Weights of a small image classifier: muon at rate 0.014, trained on views of escape-time and Newton fractals.
Rows from block 4 of a small image classifier, named by matrix and row number. Each number is 500 + 25 x the weight over its row's rms, rounded and kept within 0 to 999. All counts start at 0. Numbers have three digits each. After the name is the row's rms in percent of the matrix's.
After each channel's rows are labels from the 100 images, of 14976, where the channel reaches its highest value: "patch colour" is the nearest of a few named colours to the mean colour under the peak. Only what is clearly more common there than usual is listed. The data: views of escape-time and Newton fractals. In brackets: how many of the 100.
# conv: 3x3 conv (model.blocks.4.conv.weight, 128x128x3x3, each kernel summed), inputs 0-127

conv.95 098:519465517447467497486492515436517538478536496501493514486481476498476494494528466466508521515455492526483479534464476479476504512542544467477472535542512454573468510498501556522492463537509501502478487493519501471502515526485502479512489500495495457496510496519478457484496439477483497467523478497505524463525519494509488528488494533511502535504520475503507504526492483514485536514454
patch colour: black (74)

conv.83 107:493478507501514506505467511511532488456545491466499476503460464481500489458511510488495502498488475516496506503521509494504493527493517521512549489454525473483522421507505502514456508432471511508480531483486510507508508557479469497461484487492542487477511512509505495466489518481466513537483545486521494532470524509492533522494455463544516531495475489498481423480473531464499511510485
patch colour: pink (41)

conv.45 093:458512475469462505460486496530507493459489491488543513492489529553489493483492493517484521524465477489532503521465541494483482519507483492512483514488491477475511470501511511462492479473546519483469477503524515524505475531511513483451479469515519495525505468554523425493504432539476491483490441509500493473521503484485477463491471491482497455511470499514498529517487515486511490436476
patch colour: pink (31)

conv.35 087:506461475470547470487509517484501517504506478507501527496515486522475546521510491472452473505521480504496511497475502448499490485486512496570443520485462508489493483605494482488499481504495527509479495499522490556591472499511509474496531502519492471510508493493505503506485488481521502499483499479501483491505515473484528468507493490461492472483507476534515499469506453555533494489509
patch colour: pink (39); grey (38)

conv.60 085:501515479492528478477496515507499502492508487469527528492517489505529442500529512497507490515517514515500485487490471473492469516507508531458461509485420497484502496590456500475489502514503537497499487505502505489403470487513514502497521490499501490527505506490483488496499479481507501505472516497487483489513510465501485444499477497463474483479504489404535493462491451529498475484480
patch colour: blue (27)

conv.120 104:472460491469496493511501493568485508526491479474485463526436483469505488495510512481503499515512515497533501515469545483502480498521479504471443489503506480542493489511513478496474461505526538462477519526489531498518479510453514456517466502459477457487484480501457520501494476549500449497465451499521484483474500475483505528491505520462512475465530481505529521512486474515490509455453
patch colour: black (71)

conv.56 084:501503461507527485481505515541515537463549480469518500444502466469521518528488499494478529492524536530514472528517526512475444486446500498491461543520474489506512526496536509495515511459534490507481505489508502505505511501477517466508496514482512512463473511486480478487512502487502447515479473467483477523475483422512517454450467472475478470506508522497532500504541511459495512461499
patch colour: pink (26)

conv.109 107:498477488473454492501509542508507493469511494525462513472500493504495497457486496496507542500526497556571503519525481489477479489514469534478494477503513489499493493494495498492457497516423499504506473498480485509532523489462536423496502514482461493506466529467431519491492508475507527499475555486458499516488545493525503473509480482469476515482507465502492486494474488498448518523524
patch colour: black (88)

conv.77 157:506496501511537540494499509507491497519496489487499502507494492493488403502511502496517490509515490504503489500505489504505492489513494518505512508496568496501512509561535499507500486507498524497494510503507485468420494517495503486516507496515469489499498486503502502499491498505486499508492517495492497473499516508503512474487510493507310493501499496469530502520494514491492468497493
patch colour: blue (30)

conv.58 141:494490480503498625491499504496503485499484498506467520497492504503481516501509502512415503500517493503529493499502493510491484451506494497513513494506568485496488500404567497500511474513496521485510504501501491403530494513506512508496506486497517491505494495486484502504521483491512494510476503480498497491512503500505514478502469488503416503489489492511439493508486481512506491492513
patch colour: brown (63)

conv.16 087:481486488487483519486519477510470487495486462488517555514456495480531484483462522495477516501535499510493480501515500513489451494499520510508435525473481471526517496508497483497511492542515492462468483495505488515489501495470502450527543508504466506518492495501435484521494452538485464449469516494487476462581505497459483462471478509481486495450496463507501527480473462530469504478492
patch colour: black (71)

conv.57 105:498488495507488489478512510506488518493486501487481529505505492507482514497506501500399506513506492512490482487510508496494486465490498490532467514509492508502472502641530504492505497505498529501505511494502496526408483503494497500495514508502445490510487483482499496509519491518499487501483502472490509485491513489506520469515486505477444491481466503411551490445495492513493503500512
patch colour: blue (26)

conv.107 081:493447529472475504483453452473510524475499471478484501480484490453516501462495577490492486502501501515498487493493481471532489507489596516491468489487517479477492504474504489479457496531491547513485490513554460522510506511464501481501537462529483485507486468474505497504492488457508503535521533514453487530504469501500448483478474497481494513472494536504469484500494498507496482531464
patch colour: black (57)

conv.122 100:502486495520542513471513527495489502491510469521495525494522500463458481515522505512586486506514505518497494488506457501489496468501489500522470514492497483477484495451515494523524500508493544510494487516515495569463494541485515491517521478537554508497499510497480520490489504497508500495502495497490495492502540522495504450529493518484477481465489496472375481475490485488509432481527
patch colour: brown (60)

conv.66 126:504497481501500501513506498498469487549496450518473500474511449514483492520513523501484524520497473501486476507452491484484456437485449504481444497513498520492487549470480495489501495481501545512519484524482430513476472502521528500505488477504480486499539505489497489485485474512483500508551480462482498512534488473479439485455478516482494470454455478506527545508490485548504463529478
patch colour: grey (35)

conv.41 075:485514500522459484519492514499463485478470512454479499515487473510502458501484504464452504533468548538466510516496532473487486421517510501529482505485483518501507514460581501468493510497492501491496489481509504499466461485497506500491485498505495479480507529473484511492469486504504490513492494510486523482516493469502495467480494504458409474504466500496413510536487485521505465478488
patch colour: brown (73)

conv.55 092:474498497451500487478485479479469508478462514450503469476510464508454489532464526537505478526468511516517465520502496506516459480489492517542486461540527490476477510481541506501446487490491506486473490503483538520507522470480545529551464486521495512491508448500477486516499495484506480489459517525448500513453494494523494506472482533488512458495544460493520546513523477464513510536484
patch colour: black (67)

conv.70 134:531505521512500488520533480448527481473523490516519415494484510453495512542467537551506491507472477474500490473490494489482511495491498515489503488534486511526508524511488509509567487501504499509506447517472546491522509471510517497475422480508509504478532446494459493508512450484459502508483516491477502532511492516525538537465505468501502480500516494517503471488500522474558524502518
patch colour: pink (31)

conv.73 115:501503465509519495473506503485498489505491482500521522485507503523488332501507512505594510497497488488500480501531524485504500511504506499515459506492453499529475483503505507489509504506502523471496500472506487546447452503502485484504514488498516489500493496496510499497535472506475483507491507489488495527519506466498520441484497496483454501481482502450468506479497499521498496499504
patch colour: brown (61)

conv.59 086:523510493522473503512534519487550531457466479466519522492506516496506499495492454512498477476557469511522487453495534494483523485514483489449546519475465532556489468526500520497524542472471491486503507496451503523456486482513519449526519485480504523514510501498472497506494539491503479511502522516475491479514497524522514519548491442437489495518502524503483443516473510475510466524481
patch colour: black (98)

conv.10 097:443485490502512508541496460523470501547458503538511462517459493472495502460499537470491481511486542505483451527493514480477462506523499509497519498494492531495473477482484534507443477493506540472458500509450490482516556483528469496539457480501476474531468485479554496512507464504478488471519501509513470532525484489462490507455499462499513469508497474507498526489508514514471503464511
patch colour: black (89)

conv.52 106:453500500499490511491502484542499507469516516503534495522483471466513518516491538537504531530478516528473501517505497508505458518481543514512503497484542527480544487494495554494512474501520524520520528506492485529490502539470489469468482562461512499464507507517498488517465517497496509459459499526506471485515499507488521525482529410450517472483508458476498514522507467489515487430474
patch colour: black (57)

conv.92 090:484531490543537500493495507533496501465462469477521522503515529424507497493465522486524515524496511534503494472524492507461462521464543506475456492503522485487464510519500494478477445518481452497562522508508521498515507537514498490481508484498515529491510486513482485487469497523467496488487502491456505475481541534500520419529502472463492471501478526492488459483504445472490504483492
patch colour: pink (42)

conv.22 111:514468484474499526489478481546462493530455507474495516504481497495463479497490496502519458506512516513484488490496504534511474493520495523578519524483528499491532483578488469521485512520535543477482474466495503576558485481503481450521492520494486467511486486494490513498524470526485493518484489521498528498505498463485508445459462493516440485512511481514467507509506489509491456482497
patch colour: grey (49)